From a checkpoint of a small image denoising model.
Model: arch convnext, width 192.
Training: adamw at rate 0.0013, 11400 steps.
Data: trained on fractals drawn by 1,000 iterated function systems, in grey, 147500 training examples, 2.5 epochs.
Rows from block 8 of a small image denoising model, named by matrix and row number. Rows with one number belong to one neuron. Each number is 128 + 32 x the weight over its row's rms, rounded and kept within 0 to 255. All counts start at 0. Numbers have three digits each.
After each neuron's rows are labels from the 100 images, of 14976, where the neuron reaches its largest size: "patch colour" is the nearest of a few named colours to the mean colour under the peak. Only what is clearly more common there than usual is listed. The data: fractals drawn by 1,000 iterated function systems, in grey.
# gate: MLP gate (model.blocks.8.mlp.gate.weight, 576x192), inputs 48-95
# fc1: MLP up (model.blocks.8.mlp.fc1.weight, 576x192), inputs 48-95
# fc2: MLP down (model.blocks.8.mlp.fc2.weight, 192x576, transposed), outputs 48-95

gate.150:101068097156101093107121179176078110159143133124087122088144172109152164146191149125078187170117136178115220072149073127109192163130080116102097
fc1.150:135092132083125083085101133144139068063154099112096182172096154185124117142151168093082126079130153110096157155138133155199089131137083116113231
fc2.150:130098141112108088111049139112077184164154108137132147196145102113127088151098120161113100119133117123115100082107123255160134090130133120120152
patch colour: grey

gate.293:123134101079049106104167144162135101103159234147189100173108112136113094180099129129088137138099123114136146160142183124153137139101167103137176
fc1.293:118149103160081113097093152186150082200172023113090091117085143139120150140139129117149112168158125091122104062123154124149169130132157148111073
fc2.293:135135136155194091101175111128172173174109184145139175102111112162140104123101116117148081161126107125159104137167083093171172147132132180162151
patch colour: black

gate.514:089072094112124118058165169139119115142086120200170140111085107123147148190154147122087096144141124131113157112094104118155149136078145169100198
fc1.514:121097198131102130141140054120078117140150167110133056100118136163147172147087103105137184098133086107150076164086091162131135108153101175147163
fc2.514:117078124114103074163169134147062062147148076072141154181115116095141110137116111087102096133108126120113145089100118144108178149099136121103076
patch colour: grey

gate.294:152032114099173134120117168152126139094195080137132157166114184128088146159169140147077143095134133111116197104192131096153122151125152085133190
fc1.294:153150119137100135121144117095136075046165212138119128140153110049150163104092146109189114144106123137128146194131117088127144096126129124142110
fc2.294:149136134152113121104140080108148082114150104071137111122149132174131134080139078134132119117142138143095168111079110000133146139139117082097108
patch colour: grey

gate.495:086182117153125132118139149121085187161088145079093087117150150153136107150117163168176125095142122122161110123146126127115148145129161183151137
fc1.495:115188111146141145105183093067103095145165115130164091186107026093122140182113130133106158104114115122089159129121109121143137145136130207144112
fc2.495:115102120111128065069158132119075081168147124087156104108133130127120180141136094143151096153132160144097126150121151187143163145113126115151065
patch colour: black

gate.71:077207136149183123170109071112122114159136115153095129133125149106150116121074123147191138108107087069080183046132133136080159118132099180132165
fc1.71:123146109115096145178168122133108142132071153108050088145126154134114130155100120128146121088133120119128126101109143135114163137139077210113014
fc2.71:074102129096144154097163114115115120127157159128135179092132118083137095116119128195190150116131109109106111128121129223168181163113160107147097
patch colour: black

gate.417:109136163146108142095128099162219136124114103123112078129131106093105138135129123150153133155151062128115072150114132179201140163150086103134123
fc1.417:118151111094134002138086125142135141167124131138132127122149136131144135162127124124109117148103136138133132127120133144142131137086114108135230
fc2.417:144147138118113042077115146132170147122145115116132124120134094109122103085116107135128085135118104129164138142115136067134156119106151169149193
patch colour: grey

gate.567:137133129145081092114108137145140149195137109000085062080139184197112119131094100149145112153127145104115111114161113144148176152157155097121120
fc1.567:123136132123113112088118146165172130171121049147116128125140185078104110157133153148155145109114143128126160165144208168107150120146109072138122
fc2.567:142117131185143091107184123115148099115134087140090063098098121125137092078143113141093092132121125166106132166142132086133075122097124097121018
patch colour: black

gate.385:137181147111119125119104101086161159173170094121168062169113041095132088135152157124126149097157113133075145103112113123112119157115149075138168
fc1.385:163111143131152228139144145169144097107085172126097156086154120103115107069121038106185106119153133126164153127128137119136147138126105075143033
fc2.385:132160111157119220195142142145043152127143053170145125143138148140134150160130153188105116130146134093129141125133087255152132126136126133122140
patch colour: black

gate.250:176147122157132147078100159113097161129191066163106084077139131132128118148161164107116112124128101143124157145146070142177154137139079168145154
fc1.250:116083097136154199145083125110150124095090168150141132129154120108150130171159109120175147128155130124172098171162123134151147104122126153109110
fc2.250:135156127128114154175107100144068115098125130147111100125128151107126150186130134181110139140112128120124116088128150157130063130156137136101089
patch colour: black

gate.355:104163097110125130130089137086132169164165153098103084154119172133131116077135108119108178173135087143122102082122101115102139136161243164096072
fc1.355:140178131130158031132123136145151130129109162131137136086107134119134101168145159172112130119144170094113141168109152138149094133109123094143222
fc2.355:122138129144097084128152117131147113130165122119053095107134154112140097133094121092128102159104080119101127139092122098148099121096157181174196
patch colour: grey

gate.141:160171138093076109166167135117119110150105167099111127205142129211137074079154108138128148105082097198077105139103116135131131109149122070079091
fc1.141:080092066135090110110099154148210104091107066073142132135106184064152137129097137125119123161138147116127142084185124117144135147129114152142136
fc2.141:114092141116142165078181095108163161127111133089111128154114144115141064113143116094161118161146097159105139171167082125148131130129137140150086
patch colour: black

gate.179:130129117147098127142171164131120107169135184111092123184131091088146130120192150105121130152107153140160093163122148165108120126072147133152037
fc1.179:207145145121161021061100134121110120157186065121077113128153105151140148135126111222098121148201143129157210127146096162136164158107097109166206
fc2.179:128128114100165210117142118129117117133134159067207165166137110095140132101135125178136111132147161108144171147139187119091093149143122127121143
patch colour: grey

gate.531:178172080175104125138214166154193094096103105166108153116072119119141147149173149141133160097108148154144166135143094154076162140176111143101044
fc1.531:169157131145138133170131106131069130106114136102117107085140128064143115137122103118177124114120114117182130116113103110120206123067123096130000
fc2.531:139142117141147071185113152143078128122116142099117091114112161126112169173094137087118127138161154128122098142144117050145095138186140115066124
patch colour: grey

gate.159:115177162136159057122171127118155151149155139122133117108130164166090129107116113196157104174169129141141071127170149240142172163150199148194135
fc1.159:081163135121118109145103174136122094166176088136140156116131167088130104173160137131158090106143105112117145118097161133090131123150114103132108
fc2.159:124127136094159162101079126138110125136169111120117119155146137128143097055093104110129180150118137120111136133135124122135118109169136143147138
patch colour: grey

gate.18:133103143146114123094155159117091111111129181161151171141108126077130118103142096159110109164095086148241094175125173208144112101121105133117107
fc1.18:093118125147079159140078145135115166142144118125098114160063197147149136169185105100168140144117133129150145114124112154103174124168137243154077
fc2.18:150183125138164143099151133118094116169139111111125133138130067155146105076087139158084115096148119098133129126129121101135158123172115158154132
patch colour: grey

gate.301:135164166112051070107086164074060061113141129127044046145150194126112132068086117121098106092153127157122120120124211167140116134157096081151175
fc1.301:129133159107114118144121050198103158150104082096154141094136145122167109143108188128116172127119139144157182116170139101118153161160121155164091
fc2.301:104113119164211146086111148135155106113131130131118089092114135166144142142136145134111160109119101160090096088112113142129096128155121087144077
patch colour: grey

gate.547:153157127109078091099088118162159184147111166198069135143162148092121112161133143179112141079116096118174184160109144148162104134114194168163113
fc1.547:111048119083107180135118168087150136099156132136131101055155148132131165098130148113118105152151140157103168163127153095151135091115139057130255
fc2.547:132126135109159165147167117116166123128135131166109158140102120116142134132127120119107134101115099152140116141100086075142109140145149127158101
patch colour: black

gate.86:135146140172156115106132161154100120090132129121159114129126117065148117159161165146097157160078134131132139093116125191143123150123118123132044
fc1.86:170164161183125110098116161136083094135130101085171119140151120076202134167121180186099143126072152138120132071107111150095169158130146145097130
fc2.86:110139151130180116177164098123203149158127126122124121145116120132166110124141136126143079145139169108118175125151154081139139126150115161124121
patch colour: grey

gate.54:092125184065125165116125112135147082157105150169131155179138172171079134034103133094144118124153123116070112159116101123167075135085118135135089
fc1.54:105121141129106065063130171128119182143104080108180143131165085073139178209155159126105147101108142105118121115127152130082178113132143154168154
fc2.54:143149128111129118150105145122135157139129130101100130097122090098092087132127108157155140110138077123134154109109144119086150132129127135186152
patch colour: black

gate.452:142120106089170129107140182091082092176189131187149087197114062108127119109131141114078133125119120145096134128099073139120136143136175150123151
fc1.452:102160159117100066145174116117142154162185103112162147160080130112134119201153117195078147132155132095125170140129162124100144127073135100157153
fc2.452:124124113123116049084178119118160099086127153115104162117137096141128151087131161148133125145140110131140133105109127090158140130091145133165114
patch colour: black

gate.332:101191140095097134223138124155192110106116135117087170103141205114116129141093108162111125087105140121131107120099120108169100119154100145165071
fc1.332:210100112136152132092118150162201100123080126166186119098073133205129131093102133117145081160136124158096192120127124120101101167169102146114132
fc2.332:103129153081107187175153145150113119053152075239126149060125115116131103108121151087144177135115106150123135145096104109133152103142159146135123
patch colour: grey

gate.352:146165141154150152089136078138159148077147191145100220151174059087130131177085111132157148065106140113153110083142133110128138138138112157130103
fc1.352:156161124174158161125188147139123171169093093175134151127167091092101081106144122125159095174144129144144131116107149089056183099115125122140194
fc2.352:085123103127134071184106108104102169152139082146117178098122121095125095102121180122129166117113126126119179110147134139139121126106141139133134
patch colour: black

gate.230:126121208195114129112144132130107091164076055129186129100094163135134144099086154125171122187122117135159122138106096159117129119140106144121074
fc1.230:089111161181186135133169158159161128136118165196216156132114127156100141181139096144165134122140134082170122129063086113136067064075107146123079
fc2.230:131106125146133083133099158108120113160072143106172143180101128128143142142124101115020109122118162137084093153183117046109063155085110138080119
patch colour: black

gate.55:107173132153139181160170163100094058123096093111134152143092075127117141125077102131133143151109117134114136091119107034119181144146137114109169
fc1.55:182118150106103141128147151160082133134097177131138142111192081074160128160192159096093131133154084129151142169102103127118134108119096141098094
fc2.55:104124097109090149162137142130146115167141140123109100107125103158140120092173112095127176140131169142128132149126151114147123120144140090124051
patch colour: grey

gate.210:081124098172116184139182181139078072115064213150166155168095095159089126134133146136191167115130125135132122170139140095097041153124170129158143
fc1.210:139111148076143169178095142131136068140087142137175103128121121207107155138176150132080153119127139116162068127141051150169167104113127189117088
fc2.210:141090162171151136172105053111142168102169139179095146130180086131120127104119149131166196103104114115156128134123115044121109125113153114124103
patch colour: grey

gate.50:102205124123126136116110152073166158129099113136191105102155139160149109126114139116140168077137051138116134118074123107114087096141112134148179
fc1.50:100131103121129047131080118127126121052122107146116156138127128149139119118101113110124111108173109100107131119090098106092153128099142157140231
fc2.50:105158148133130130101122117124151119146115122128133083121137142158116074091175136133095088126121170123124137112104143078149148100135139083104156
patch colour: grey

gate.563:154196087167104180159118171116111088088089224109097162165213121070118126089147132130161130097109127095041156132141085103130125133143159109179099
fc1.563:116084141149009126105140153110117110090154133149133079162110176134134108097135138163095123098104132078105127093107167097127161162141099187128144
fc2.563:141141137104124098085143092091118155154140125143133148128156141120118119141087105148105131114116060123113108094112133113113185110139159192144132
patch colour: black

gate.161:124153083067133150173122061115098146109121111134229091108150123100142131145085095045122090149179130153152117087098053104161136143117147130111116
fc1.161:130115170109133123154099142133129082156111159128094125095153126139126121117173149085130090129127152123153118167121136131147104089121117140128093
fc2.161:099096154116194058115118121128208121133116096103145102137149128128123158178143111139152107138118161111142106129159088175142182168150130114140111
patch colour: grey

gate.251:110127114164112053097111125100099114203110162128130131133133153126137079119133121136070083090141138142133111143129099114177087121086104094124065
fc1.251:136068127103135129129067111155073149091075081136178112115109168180156123171083069134115132152139110068088154117087119134145159137166149142146104
fc2.251:126099120116131103125173114116150099139183094127149122121103131093082064122100093172160138131121113142159123120133152163130059131129167135207104
patch colour: black

gate.185:078123175145160143144108157162180139072124166107092152094180100125123143117160127062125110136150098134140089127123113156047150099172133172159063
fc1.185:154196123150080148092102091123103103189112117129095119162136089120143102096077144122153123123063115139103125116146180163104144120110147115129053
fc2.185:162118153147119178099103129132147184081128095165133114127109152176130096112147170130131113111154146136115138131134098117157187112151122132132255
patch colour: black

gate.330:135104112127112094154086195083105156113137165084092111154142184137137137102116129203162131119171140131085113130131126117174075129064160164194142
fc1.330:121111129165073099096119115141060180087070065169135171154066102129162126145191143131116111106145099132194120157141143077095093131104057132127165
fc2.330:100141117170167137096115105141097153086140195078164122122126112083080151201117143200126159098084064111143095076118068070153144160139097139112134
patch colour: grey

gate.436:173175132063114147140186126115135208123090137156106143161142158146107131112121148062167149102127109155110062105078145100183112094111166109115134
fc1.436:136103138140159148078156063134089136112091096117184128086126157186108108126094081187145114113138127129160179126110133110202145103131084184146181
fc2.436:111125127089152132199139110152170078152098151164167103116108137098118137119149108141160098128127153101167145150140156082122093117144156109132109
patch colour: grey

gate.186:108065057101075108140078183157161119102083129162123093085073160156156135137172155165061141134149121094131153094073098122152114138141101175121139
fc1.186:130109141038117116177169169140141165144171124117078104165117185169070085066127114155131162118128125173167148131140115123146085127113171114136115
fc2.186:177086114147116128110149114108156166167127149114119157145103092099162108123164110109128075162147126140235143159190129181139138123152145132134142
patch colour: grey

gate.422:101015159121140130135131142130118137194157123179151036091168184174113174111172128145093137194146150069172178186155114119161141179106121158081115
fc1.422:130114140034165100183094146158099194166152048111158154133139146149121091090130159092128187106149153146163161183115088154113084152109127077126222
fc2.422:147138106131108154093130131102174114143146132104147129140118138131139134139108098153145125116135136119161131145150123228143156124108146160127061
patch colour: grey

gate.15:104142117119140172081099138135152187133144172145035100130166115138143096114175187141132194089099106126138101162122160086105152150115126156130122
fc1.15:163097169154091181176122140140155171113145118089154126105157169136143122179097104130129154130167135122171118168114114110078168097078121163063070
fc2.15:154121108126206174093096141175103203137135133114114163125146134151158127167140201116169137122090127136131120122149113108152064128180103115110079
patch colour: black

gate.370:124145119133121162203122169130100156128148115124105101116145109126122129091180142110136093192171108109160164112112130125106092140111149086132085
fc1.370:117130110158115096097106147168176081167141139157116084078150131158162139108104124137114141149139104135110164144113147111112085153158079128176095
fc2.370:097090112115154101102125168144137103134134166097151138176110091102112124188159124200151089141126178092143151118119133183161094111159112126128107
patch colour: grey

gate.401:080079093185126076110043100136221085153152149152059174139128143084148119109158117174151139109108135153165151132114139152154179114067132149121122
fc1.401:140148107091100112155066127132175183096112135140108187136155181151110131143146131071220128178149152158125132150096053097133055136038099072138100
fc2.401:139130142100122160153143149115113096154121148117143214126166104131136155109185150147132113143120194099120127134141129122140141133200127074133078
patch colour: grey

gate.393:120145130098041125111115098122134173075170123137189148132105170125103107189079135113137092072134167145058157127141103108104130144175107138118128
fc1.393:191124134099112145093148152131042078112130120143089106156081102150150158134142119066130091148130142100118149137159095137133097178143186136116143
fc2.393:091144110102107148110096108149139118119136165160151199098095122091154125052142223119143144133136124133103117073120078129160128150091140102097124
patch colour: grey

gate.513:126086098117187145144163132114112088121099185115169098124141125145152156126204110110146067157135172058134144139135116139073143182159133087136126
fc1.513:155134138170148165115175099124126132120112098166154127123110108111110156113129113102129126136145132144095127116095111146087104133150126116112212
fc2.513:134080123094090084073131133133104143134112136131155143117111125148133147072137163102127142124116140133120144143138119161080123094110122122075161
patch colour: grey

gate.556:148114138096131164193159069115181142080111137106105082173115119185107118195098104147143131117103144139133077106131098147102133144098102155111163
fc1.556:123153156123121184153168158128079155113127174123133181132153155184126148057111142103144157151139089162161174151138096119184133113155182136162135
fc2.556:118162119152181081154204051126204083126091146119134161122107126177136146145060133163154058109142094115110109199116131105148143141078143105134046
patch colour: grey

gate.502:116146121087102140087109177125106180123117139131078119113155151186141146092116092098173100149142142145137173116139093106096085152111154139174071
fc1.502:117061115126119143132136173120115159189083116133081114129107158157123146193123137121138120122146141080172103211126085145118154122194165161144111
fc2.502:104143144115203134165091111104177101131126182099106136092141146139104121109123102142151138118116128154131145136182176118105074121102144118158120
patch colour: grey

gate.0:115179118134136143093159097168157126078146144169164194164133153123135137165088128149093148199169127177132127125117147157182124152122132144112173
fc1.0:116165150165163101111166100140102188140114092216196170103141091076132122084095150084170163092134141109209115121105175123106129154150138107125105
fc2.0:100112138159127134110109178127099162166141152132123123112134139105149116153090098154159168098168129132100165172138220183125141148145121117134176
patch colour: black

gate.474:066118139127070139120160144165174137071144162110100078134124079096093114120115127168088108123142147103105100130120087170102135159129082056117162
fc1.474:098193131143094161185163152183131114066084152162130140189096086081138117123174127130152145150086106126084118150078128131180128141112162134095133
fc2.474:158123120115116123148192151126130156133159112156133107141095116127125139165070136140112067155137096118116149159140148114126082134191140143163126
patch colour: grey

gate.225:114176178114035107072136136131169083156104155097105142076154122118086143181089148083161084181102133118153152095150086136109169104108110148135089
fc1.225:107103078144173149096148094150054164149098105109113099093108142131139139121113151146094095137174130064148040107198130091186097121111205168065186
fc2.225:123146130082188114148112188166143118080119145056160120142144113081103112110137076140129094124126134133108153140036114154128143096129105136145077
patch colour: black

gate.162:143120139095148150143092132085173139100061161091143159080175128150160110128069142083149082141127137165138052154077050106187116129099069117123141
fc1.162:119136082098172174079125094098128116130155103139061116121116111132104117170083136109180158094118135141000138183114098143128121149146148151138113
fc2.162:124137102179109128176084133151087158155095079127041135097132122137123148134138170102166150133137115131111066151125107140120165105121138126117176
patch colour: grey

gate.177:149123148120108187187201121206136178166077106115093182130125165143115121066142173125207163080089125133100109131100155089138076144155166157149086
fc1.177:133118107057101144125080057140158098091107113148141161121123180173132139179060099137156170120148107126155170090112122059130195114116115145100146
fc2.177:112096117135170154121166071152210223132155169131199116145127133122138128190108102175133075100128165117158164169128136129148108164152137130118163
patch colour: black

gate.574:116109128048106149131151107134143132230109117107103092112104177140131114128103119174140150096146129091191118135131147136117073154067170125154088
fc1.574:133173088201073107159086146105107137120156191131170123177199100056173128129196119158109135128102124116143146141150108136138150148137138142113095
fc2.574:154132126122117094224190210148061146149144135098146197098096133147124136150131135155117075141127139156136163107171157181101100175178124118178117
patch colour: grey

gate.20:160099133110172128087153126130158136193101104157168177087158122107158141146132136130090100115167089067149159086164124066149178112089155128089096
fc1.20:106119143122095162065155138118069139105085120160155121147129127103102149102175130122115148124141143120084118121139116175095079119125107207123165
fc2.20:109116133116108142191148100124032127119164161128107120127120140140123138227100105106118166096118109116069112150132120124129146132147126097170071
patch colour: grey

gate.384:108143131098142092153166096110060175089134178134160144181148160091130167102130132108104123163134122050160090124136110169088133147131153126147069
fc1.384:109189121168149127123122129135151142131118147060104076125134154117115113115134159114175096169138130098116096079150091090153178092187104099116075
fc2.384:121169112147117158114104181134038121145118091083148134137119164123137101131101103145126176144153151120105102099129096120136131120069103138117122
patch colour: grey

gate.221:131127140155094185124128106132152158058171160152158138099118131169132129109213163103107105137118103164125119238170127117112120126127143052167160
fc1.221:117120177186163090141196112148182110110085114116096112124130148153125118071061117136129086109115125160129082115180149095151134125168085124139108
fc2.221:114117150081181151199104119127202171148078117133146156116167152148142173128118168086046133124160207152117130151142088101125096101100103116095165
patch colour: black

gate.209:095073138137233161117133101166103138139153131093053059132182115125111128108174104167146087142165113101160093102164146135158153093158138143129106
fc1.209:122096106108160192122109109132090154120146159116158121143117110125164135149165144147105089121108135144134176120110127135137116156108158224106129
fc2.209:154089152178131121120136119119189174141163115128121165152139148133115101100084124157137122119126139127137104166125161113121116128105119122142182
patch colour: grey

gate.391:169119156107231143152126073131092174163080132166151150160157150097140143082187176134149162125167126134163172094114073140121118114114187099075047
fc1.391:123179168140098170168165092120088068104086119161134099144068106134109138098127088103109110167126153111089145065127161101128150140140146172097087
fc2.391:118128109040146104154134130147150109098091128078157178174102133103150145115096097129149098161129125089133102120065105097121145097138077076129143
patch colour: grey

gate.520:169065095126120127154115184162167108093105131121088130111137093113134160179132081122109126135156117149123111105135134150146119163129103142167187
fc1.520:111146142168142167167129130119116119152175133147099134142134116116155095150086141150166138136110110133153109136127137013078174147145114078149043
fc2.520:159159129139117167126099113130093107105140152094152155131108133138121112095137143130129157130127137135128144086100140067132128143106104127102112
patch colour: grey

gate.344:120191159111181090183056147102152126146129171083145146128125127082153124154171128147123105127135138114084151154150110098150175116095136077150023
fc1.344:129131136153112124123120199115115102161173144112055102109147167145127144161165147147140130125153129151151136131145115150108190112118028151073114
fc2.344:152099109171165109208120103132137106122128139110140121189118134096120123153110126142165078145107158128166107151133179107111105137178082068118062
patch colour: grey

gate.126:145190146151113088110117083141138127163187159130119077146125126119127159124143173090122091128160117164105124093116142120159141170115135112099156
fc1.126:141122097120125149151213160118117094119083160092162183105121138112078150120130132129164124117136144137099146179131180139087102100096194093133069
fc2.126:145152120150129161186214158142030140094126094138149147088106124141141112172122155200121082145129128124155146105126113213170084181176135149157086
patch colour: black

gate.249:163149096113096108169092170166120180176170172119104076166163190162125111133140154122111162158106075149203062148130133184156154122086090138152163
fc1.249:156159142167128025138000099106098114071127131135151131168129102104163130171085126106147139151108127133128138103142115153166175148120104222109074
fc2.249:077165133111109150034061140135149142142138123122112100064138138129112097074165124105126154113117160127147137124105145156095143100107117121094185
patch colour: grey

gate.255:101140131148138117159127177114121149061129154166103096101150108070173121131211121134136075208148140148191053180128121107172175121165101128124119
fc1.255:111135145107167116125143139163160109147168083126146080162115160184142124088117110115083140121148130110135124045129168063121081142122129216137203
fc2.255:095124123167109156103136127135144071176194155113089180142131146156125112106134101106134120084129120134111115142123155164101176146061145106119087
patch colour: grey

gate.575:180107121073143093150120172099173093139072097145104141158060114147133107131116122181099149118124147095088115137107167148135046125108159090123154
fc1.575:159099093084177127109107156108097158137129107122137100133132130155144119141115133144085134122095125159144078110106123158140167131145113140132142
fc2.575:132139109155086094119180055124126161149101106167159105129107159159108121148127111157095080109105162149131134128123167152082090126073143189101128
patch colour: black

gate.7:131147145138154182156108128117129098134049177112139083111156084140106122122082138170168176169132122163135146096119151120144141145149156165113090
fc1.7:039108155127080090122103164103097115078130114101043130149127132105152130139185156098087122161143147120120075149117112144088116144127121135128155
fc2.7:125132126154135178165120094127062140162166016174135107127156081131113092113174122104067136088146114133155144137140129200150082158111092142116132
patch colour: grey

gate.40:157118115146094143123142089127124128127087127108091139165135186142131113104097136136145090114161120137137079119177146096129125129181135105167115
fc1.40:132161099195147102117106116132070068119097148141156126111135210163127114136125160118112093129070169152143092061147223161127064135189104109130143
fc2.40:111093081170111100081092175165120094111121089094148073152131132124135124073144103104119163134135156175125132110130154140115148095133148101113094
patch colour: grey

gate.466:085131128143140062113157082149113130120175130133165107149128081130135125145124094169149196136118096180125125130144079180177129148109110181143126
fc1.466:103140124106112140094211102159104113190102186155149137153121144111138176150159119129103134158172116104095156170122083137151104171109171255113074
fc2.466:079054141107103112180146116112087095142119159088140136108144149143146137133143129141127104140096185130132120125140125155160124138145109118081124
patch colour: black

gate.317:140185103172105122096114137123110165178127104152086100141148095139149160135137132134105142111161034128068147102120091147137171145150093159103131
fc1.317:130103127091113056118078109133129131124098133126125105129142151123123121068125127135099125132135129121124150133139147147116118096112156092134228
fc2.317:098153138132124127149115139117109170130137092095142134106148134128127110168142115115127095108123122117140132103111127077154143130102142139145223
patch colour: black

gate.481:144123116097164129183124094143072137150059097182137124106124088164105126117157091157075179104106111124109137104117093132165138169126151071134150
fc1.481:144168108152065143138121136141126180128119122181133131175148146145132123185118179085098053091114115099106143100107108118100097125154106149120096
fc2.481:144132127153152062133118196124073065147118035100130150202137127168119154104126100155104116112130124123139145107108110160123151134144131126116133
patch colour: grey

gate.378:141155098066090131143086213124178137157081178152102211116128089144130176095102146151102105122170069114167093193065105100110114109069126133169134
fc1.378:121176136164167094106117107107103110095128090151130177101130042127134139125085129118197118180083127133147143115096117207137089146144140177154000
fc2.378:092142115160090132125108091151093111093136139135124068119163197132109157157146147112063152127106147141135124139133094227124111111079130068091207
patch colour: grey

gate.326:133184148181232184157144139111121120102117129083154143115173118173116140151123107105218128124123143180048050104123127095118141117131107137152022
fc1.326:126047145131148100107137153156120091103128071191137142161077140172104124134196092158088159102138162110174113121111098026159147164125120144123129
fc2.326:142139145099111067136121133127083092115135119104149152166131144128128141169131125124113117121128101128137118096089105071120102126154145113125199
patch colour: black

gate.356:132156144103103112118122170100127143159133136123157121079116132161125122163151164128132130112165076087118131159082148139145149088129150169133070
fc1.356:115120139146158255110199131147138134147138137138109137136136102140105155105110136114104095107135111152111111163112132138169113143162158127137005
fc2.356:132080087134167186172192138136138124111094144173145139170122171123158174198171140139118156146130153154127113113165123225093108156180099137068156
patch colour: grey